From a checkpoint of a small image VAE: encoder widths [80, 112, 176], trained on abstract colour fields from 500 small random pattern networks.
Rows from block 3 of the encoder of a small image VAE, named by matrix and row number. Rows with one number belong to one channel. Each number is 500 + 25 x the weight over its row's rms, rounded and kept within 0 to 999. All counts start at 0. Numbers have three digits each. After the name is the row's rms in percent of the matrix's.
Before each channel's rows are labels from the 100 images, of 14848, where the channel reaches its highest value: "patch colour" is the nearest of a few named colours to the mean colour under the peak. Only what is clearly more common there than usual is listed. The data: abstract colour fields from 500 small random pattern networks. In brackets: how many of the 100, against the usual share in percent.
# convs1: grouped (2 groups) 3x3 conv (encoder.blocks.3.convs.1.weight, 80x40x3x3, each kernel summed), inputs within the group 0-39
# convs2: expand pointwise conv (encoder.blocks.3.convs.2.weight, 80x80x1x1, transposed), outputs 0-79

patch colour: purple (41 vs 13); blue (37 vs 9.2)
convs1.58 102:449475478491513493484501528468458485544513521489483491547501508514491471512492511539464482494480506462527453492530475524
convs2.58 089:509483495494469482520479469558491545491497494527513499525482513476469491523500486518524470480540534506557473501497519535426500501505559488508514523507484485472487469502533485518504481488509502573503466491485508523510507494497457473529514489

patch colour: cyan (31 vs 10.9); blue (25 vs 9.2)
convs1.15 091:514528512498522497528500428516500488486534481494468486540522483522505478524505555449487502535521533492498500518514476483
convs2.15 075:491474534513487534504502505496527532541479501500463526519542499495534490542504509471495525536518498488522555542465536484514518514489486510460476439464463465478464505518502499539502524492485511506455518495476504556499499531472509515499495500

patch colour: red (52 vs 4.4)
convs1.33 087:522565476472457527524527489507527483465534489493499496471485507514514510449513536480486448504505508477512509527492482518
convs2.33 091:503468505511518516507532503531512495492495471556501485496522432477563479492509474471501555534507482511541499501460503469477507442481502466501473490449490477506480512514536481468484518498499502503508472521502485489475453503486514533524522480

patch colour: cyan (32 vs 10.9)
convs1.78 079:467512505466521516537456468484473507508483547515484475476522524528523466476495540513499502513485531519496470462457482514
convs2.78 095:503544473525521467500503501539486456486497465494502528539467536541464473502514516495511523504490481500519468488489496451468500465543479528483469451453540460501500512514513494459499536520497514521513493489516459466512480512496474473493496536

patch colour: pink (29 vs 10.2)
convs1.6 121:511535474515489513511519541501499465512486501484514465478497478572509489529536491481508504540502456459480487523513463515
convs2.6 107:504463505542520488516530494523533504466514472542465526513558508470556546465502544564513501548513484460508501495482530504509498462492476505484483502504486490518472493508514492492506511502494480483474479531505522539503461460492487509466495480

patch colour: purple (49 vs 13)
convs1.41 119:513553500494513485497502484520478507460462517551502538488480480520510503466508521467463518480513551505519538508480479534
convs2.41 127:490487503486516541485452493441506473531474500512486481444505481518503519512498480534483479487512451541535522550488453526539509533499495452504486503466461485532504520530488512503459498501509500485492507534512518507501494490490486558475514529

patch colour: blue (44 vs 9.2); cyan (31 vs 10.9)
convs1.11 098:468529527557502508524501470524500468510506498479445515544494535455475463515468504510510490537520491495507479527494483498
convs2.11 091:497526480494520468487479479493489530533522544480554521495457497509462483498508473513501502456475511525534466481460478500493507506569482488511521527549504483506544492505531530516508467503497509442541518474487488496481534529502511487533511482

patch colour: yellow (25 vs 5.4)
convs1.60 127:547478503536512476495494523473451520503512521498544506507483492565515461531516525486502499471467504521469520492497506462
convs2.60 100:501518506498470468511511490537492476447481543520476473498557488503497498486521508542518520511506481483533494482478494486483577511490511515526532438482508466489505479501527523451467486530503479471504466503485453464506491516528500520533512502

patch colour: yellow (62 vs 5.4)
convs1.75 094:471479578495483494496495493508520497547493509513494462505503504510513529537476477473517539469486501528529447496514513523
convs2.75 108:503528492537496479499461504513488443539465481525484510430485493486481498503537508519529480475489393512485536505494513486496498499496503531504499538514439472481487503465454519503494467519495493495501498505511500520501512503483505494495512526

patch colour: cyan (31 vs 10.9)
convs1.26 096:540503500501515509490540497497489455518474479447542506518525488517527478475514545525508505497495448462499485506531490460
convs2.26 095:479479489456471523546449550472477479496485499509502507509464526521500518460467485474494491486515498493448521493560502459495489534508539510548509495458545523487462455506512531531496481486496502474517506487481502472526528513520509517512490502

patch colour: purple (43 vs 13)
convs1.42 133:515505529503525477502488488516505480512495492525454473546488516477494493502493513521539414437506490516496496509484488479
convs2.42 105:512528479532476500487490520509501445506495513476501511494491497496542493519448499536520478476514485454463482524516501511507483497496528533496529507520520498437495474476456510529491485533406476516490519493489496500504508497516515461555478500

patch colour: blue (42 vs 9.2)
convs1.28 069:521497518501483472551527496519475510494488501527541482544526475501526481489459533490503523483520443498504460494539527492
convs2.28 074:543494576517511504491511527464511536451490541499497493512505516512534484487503500506499520507494479517505477471459527514561496496476493503551490500528477520502497457517469482535519492489499506494496499531455571480515461506488496532479500473

patch colour: pink (26 vs 10.2)
convs1.73 103:500472494447499519507521501463483516508499535483498476550515488468490506518492498508490455554535546499464464496529506513
convs2.73 093:494520480497504531516492511497498524533538502531486478474539461504470542477500491517474491500561491532510511471480462530481496512523531470482461508510442491517506521540502446480506493503552509495536471503504505496501512491492487450547494544

patch colour: purple (50 vs 13)
convs1.59 079:557506483501486479523511514528509514481463478530516517475539481492486541465525471516510482484534507536496534493473529542
convs2.59 090:491502498480510501487491503473501522499516493488526471531509503491549534497504505502504506510503565512437471466491489470573560530488440500500503489534502506464453487512501484526495516538473521501494490509428476478489490495498508513496491500

patch colour: grey (52 vs 17.1)
convs1.44 129:458507450469459486477493454517494517503476485518475507506468441509489533556494506513504512469492500519510483481507533511
convs2.44 106:479522525476542519542477524520463504554505561499474531516513510490488530510527531524478493496509543515552476533497471462513529478496489519488555479530512532471500501514528510495496502487521471504472467512481508499470458529515511502508505543

patch colour: pink (50 vs 10.2)
convs1.5 117:516507510465471496507521501506504438485512502565505492456470473493528473507519514492505506481482532474473514491506448535
convs2.5 107:462467487527485489540510526482558540467523433504469493510532497488509512507467504485551475495513496485498529491545507478500503478444486489463495488514477490540522519497509482490502491526489474516474509565509526512501460473502471501469495505

patch colour: green (35 vs 13.3)
convs1.23 078:462482508491526495541482463517491513502501485483501531483539515482502515506494447580506507483483531506496495445505519493
convs2.23 085:511521497472520520555480485464502477528499547474539536508485540511463465471467512530501505487496499493450529514499534476490463520510473486532485484492507525419499507481524522485500521460510515504514485524493507481552537520504495491503487481

patch colour: green (32 vs 13.3)
convs1.7 093:522485498463476497491499558531518506475481484551524502530507478487521487486474465490492508513507477459497508571485526515
convs2.7 082:498503540469496474487525506531507548460499534511475487490513484520504511514531565537512510503493504518525501493488486494516493447444472578504507529507532489534470483484519485510492468497489497494518513543493501493491477467469474472474520455

patch colour: purple (66 vs 13)
convs1.57 080:463529506519533509498512481493499467532587508513491519518499522516482465496473505481541506527459488516500530501490501532
convs2.57 124:496465515485501500502542464493521525512455503482470486481498521556473519496525487555500522492521454577473489524493495478495482510516502493503488531457505472548484500450515519516512482541481515448474508490512542525495481511491509508480480495

patch colour: yellow (31 vs 5.4)
convs1.63 103:462494484506488543494500504472499496469545494501508505526502490519534483548490500488477589538481510497517468489493513517
convs2.63 095:496533540492492481537507530506504535526516509503524488497499493450527515515477513513474422532528553466524502468504499533501502499510501502484471487523513521501498461560473478501545499515541500497538494476530519480473499482483476466531476523

patch colour: purple (40 vs 13)
convs1.46 097:548530472483498505510495488487487496490446502563510516481511472478509525437540522526475471488517510487519527487491507500
convs2.46 091:501509492484514429499562514528500536486498506477475508573512507489505465489535517484482487536500526487470461473478475505521499467478521529507506511480518516449517498501555540491506488477464521512515522483508481533499527513514455516485495498

patch colour: pink (37 vs 10.2); orange (31 vs 3.6)
convs1.10 114:489492453509494493476460523501477514476532493489529510517532513474507504527507575539486473491524475505554477508511488491
convs2.10 107:451523472470447506497492547487422493471492516486484518500498507504484484570504507421508477456513487494479513506498509471513473529468495524515507495487479528534494502447465494528503478502507489500510500538491500510484503489495483530514491521

patch colour: cyan (27 vs 10.9)
convs1.64 115:495511498498475490495493495496482491506497489521563553516507536495507452560492493461469566491482489500504494488504494530
convs2.64 103:500486519486475493529475502448498514526529521517495456468500495505477539503494478501458449541527499506519528453479469478511487501495505470503476473529486487531489511552520455497473499547576500490515506524494499486478482484470504457519512506

patch colour: green (47 vs 13.3)
convs1.53 075:542502496511472513539497474526546512479518447502509505472507500483525482562496503474482498543529493478526488514495488456
convs2.53 094:497515501520534549481507511483498468489525482505498491498570453516498498508489482483491482532495515494508559528504521504547459504510534491507504495497455524502511569538503503502473502490515503482527503522534458480498531496538479520497563472

patch colour: purple (31 vs 13)
convs1.61 102:505524525556478487474520478515493470503477490506510512473536471504511491526466543468524512503456449461521500501522515473
convs2.61 116:505516531473515481518471513517494496467464479469478528474512525496505485490509504493490495505470457470481480493470475576490508497503499494498475461489478483492503518542498547554545449478503510496487486491540535477535513533530459493495470536

patch colour: cyan (43 vs 10.9)
convs1.54 101:456481484464478448498480529547501508522489497527495493482523511564495497502487534535522505464493490512468481490532500530
convs2.54 118:505528525524451530504505492446493540529474508482482520509447483506483497507521517486484489502527485475493510504534516540465539476498454499521491479498491414534528473488475516462528508509488473516484498499526551504512485508487536533492505512

patch colour: pink (34 vs 10.2)
convs1.31 058:488479523500495520494481517535510544443522499506503480494484460475489538515517547480509500488489505457453529507487462534
convs2.31 095:528464511507518535529509510515510517492531485502497465497494464500536477501469533478483519475492486498504508530555483491506514479532491526546542533468531513569511501498484487487513456510486506469468484513501528445466455470474467508476515493

patch colour: green (39 vs 13.3)
convs1.69 086:554508523501504577490476454562490524492499481514476511504518489471515490495506466468513509509503503491484506497470468480
convs2.69 109:508514513522471490509487482462497495467497491504505467468490528540509501496493486538523527481488450492474494508531512482531563487511475525506501476494488528519511456485513508453519510490527472487517414490539484538496498481497521554542511490

patch colour: cyan (36 vs 10.9)
convs1.52 109:496435492512509498505494536447491530468526502501556517456486523502514483514525502514481518511479481522454504508535528502
convs2.52 079:499501532520531488521493495499505518482540502526513525495508479501498530475476525520508530522516527486481452511463478546416478523490545514489489490533480486532500588517503475514506530501519508518482492498513520512486470486473458506507510471

patch colour: blue (42 vs 9.2); cyan (36 vs 10.9)
convs1.22 087:510490497525495546494493495499500467497488486426526496541547476509506531468513445477512517538517518501527512517505489497
convs2.22 093:503490496515495506467498514500505510531503511477512492501466511499464466487502463425482508457504512522468507519538522497493510526556536491536516504494530528477512497522525523486512500474501504457538484495490509499447517567540552465508483497

patch colour: purple (30 vs 13)
convs1.49 072:493527498462475513538495507503531504530506497575454518490465505507514523491489490512522491499465553509467510539513518506
convs2.49 090:503490489536475562479518525478494474568507522517551524437525513475504526511477524493484499485495476523541509506541489505486514495509463468489497474512496474523497487468484486484475519493534480555494511527461478490487472490521543505530506513

patch colour: cyan (33 vs 10.9); white (32 vs 2.2)
convs1.3 086:506500539500480502527507483482417490523473524488466476466486480469524510477505507493520505501464488529490503480548509536
convs2.3 075:499483547501497532524474511446486508511474518494470479495489533505559532476509502480488509504517535484509555463506550571464490462527498561516500517489499473506467483482490516528475473500484465477507525487493490523501465493487521499504498509

patch colour: blue (42 vs 9.2); cyan (33 vs 10.9)
convs1.35 089:491540469508475465479484483510520504467530494555472433524481513487489475533537479507464482486517510503498510493487473519
convs2.35 087:479516508484510501525476484481460495538479481499525504523504522527542529521478552509538483582471486535508523521491494467464502512501496519463496478528546491485512473486490490490501495482479455540502495511527513489525496524463561505527507474

patch colour: cyan (33 vs 10.9)
convs1.66 132:476508536509484483520490501525488488503534461519477566461513539473494467497513484494503511520445500474485466519503474530
convs2.66 080:517475528514509543517490466498479473432490512525504485506500474562507499503529511492493446488487528549513501530498469487502481489524518488498492495471467464510509504531568507502450495481552519521469518515489490515510495537522501509483543514

patch colour: white (39 vs 2.2)
convs1.36 056:471475505511512523495487509521458490498493495564514503512469528506482473499483482476541477497505491495506513509592502520
convs2.36 097:472522514481505498516484485507526532491463471502529569492504471529525511488499456501555489558490506484499510496469501473480486493496485485515509534523503474464519514496513478532501503506485502529534528475473514451506506473483485491495521591

patch colour: pink (33 vs 10.2)
convs1.0 085:517492525489498478508500506493476495519489517529518546441468509497521533536457526476511479500478495525558511474500542483
convs2.0 093:478482507538484517506516525496541509465496494513485477477510503496542486535504515443508525497491497485495539501536490461522505466486507494449462493510486506543522476494507471522490480484492491504447478552492543482482430473476457517472499488

patch colour: pink (38 vs 10.2)
convs1.29 111:502528511485456495506486546508497500469507503494526449533509490554498465493480557480499497538506474520457505511499482473
convs2.29 104:579508535498534483507501454493452553474531497467508490506462513498455498493509464525489496538489490522537483478498478490497484492526520512531537498545453464475474527500485514488499514499510496464513489530496479509521478531549485493513488490

patch colour: green (33 vs 13.3); brown (31 vs 9.1)
convs1.77 140:510493465505500565500496517518567512464476441489492522499490505494510525496465523479526496504532489507535502486498515539
convs2.77 129:495491494485543521488484524468507511534530506497505543512485503470525492495477485474513504478498528516508517487466495534542441505484521496501512491527507564500497588489492484578515497528498501481457534497498501489491512488499525496454491507

patch colour: purple (35 vs 13)
convs1.68 109:464490437510528498500515486472483511517423491513520476513494495505500515530519514542499550493524474520522516496479526505
convs2.68 104:503493476517480517504545487523515518462499503472509522567503471543524475460505513480486534499512519470521481472510514478530468488495471541490537507498507518502522516494506493493492558463447501511475492498474490505494536486545521452499523443

patch colour: cyan (32 vs 10.9); yellow (28 vs 5.4)
convs1.67 102:543508446502487482501524506491467475500460476470511465516518485478505514456537492535513556524485511504477465500524514501
convs2.67 093:516514477557488518499461502494508495522523468486537511474489482491503504502489510503487520517491474477495482459519572535499507490492451554488499503510517503525481490474419473502505510523457494528475436500480505478502505506519520495541485529

patch colour: pink (55 vs 10.2)
convs1.38 086:517559532496480487514480510488494541527506504556501478472490488523494511444536536527501507460483476528489483526495501483
convs2.38 123:498523458457466501446489516483470526513470526507533495499481516519473463492475465456523508483516493496508507527527529472494475516464519445530472495474533526471506480507492511494508464494499565514495497476505510487466551518518534484518477524

patch colour: pink (44 vs 10.2)
convs1.24 099:479490534519477492485466496516492508483507496507491512496493445453495518519484559485484515567493480558499509522489507484
convs2.24 090:524510511464520552528497493474500497536475465464520480508458512499490515482526473528511483565491498536523515467533518523504509524501545507540554506498515520483458462534480521515493529473500488475543492493505496511507502513504568515499482490

patch colour: yellow (73 vs 5.4)
convs1.48 094:499460454490511494502497510492483526542434528484490475534480484495492490459523468556518502479525530508509519490486477508
convs2.48 127:499537479502457512515510480528503538494509499475488508561474529473481507506490519466507488507503568458479472514517497510483522484487477534493518510525545491479493468539510486532514513495453504517475503501500528515506500523495499407537495510

patch colour: red (35 vs 4.4); black (25 vs 1.7)
convs1.74 122:513485516531512518487516494473510484500487521570516495511485461495504463504479511500486420474519512536510540500500530496
convs2.74 093:504516528490472456518522520539515469575545532538509520440527496462494532494479493483509489518485495517512478471527508495473482531498538522497501521520488498502515527513488469508512488501411485500507504493524485487478483488489511453510492521

patch colour: green (49 vs 13.3)
convs1.27 108:479554487477502491585536520488503514488496500474513510505526492490524493521500516510476516511442486500469477512545499488
convs2.27 082:488524526497561473434481509567479503480517518501479497483487497525517505516473547496493550495481487500482463481492504482513508493479552500466517459474501541517454546493478510527487484498509502479501502517515484485466496488496524501464501446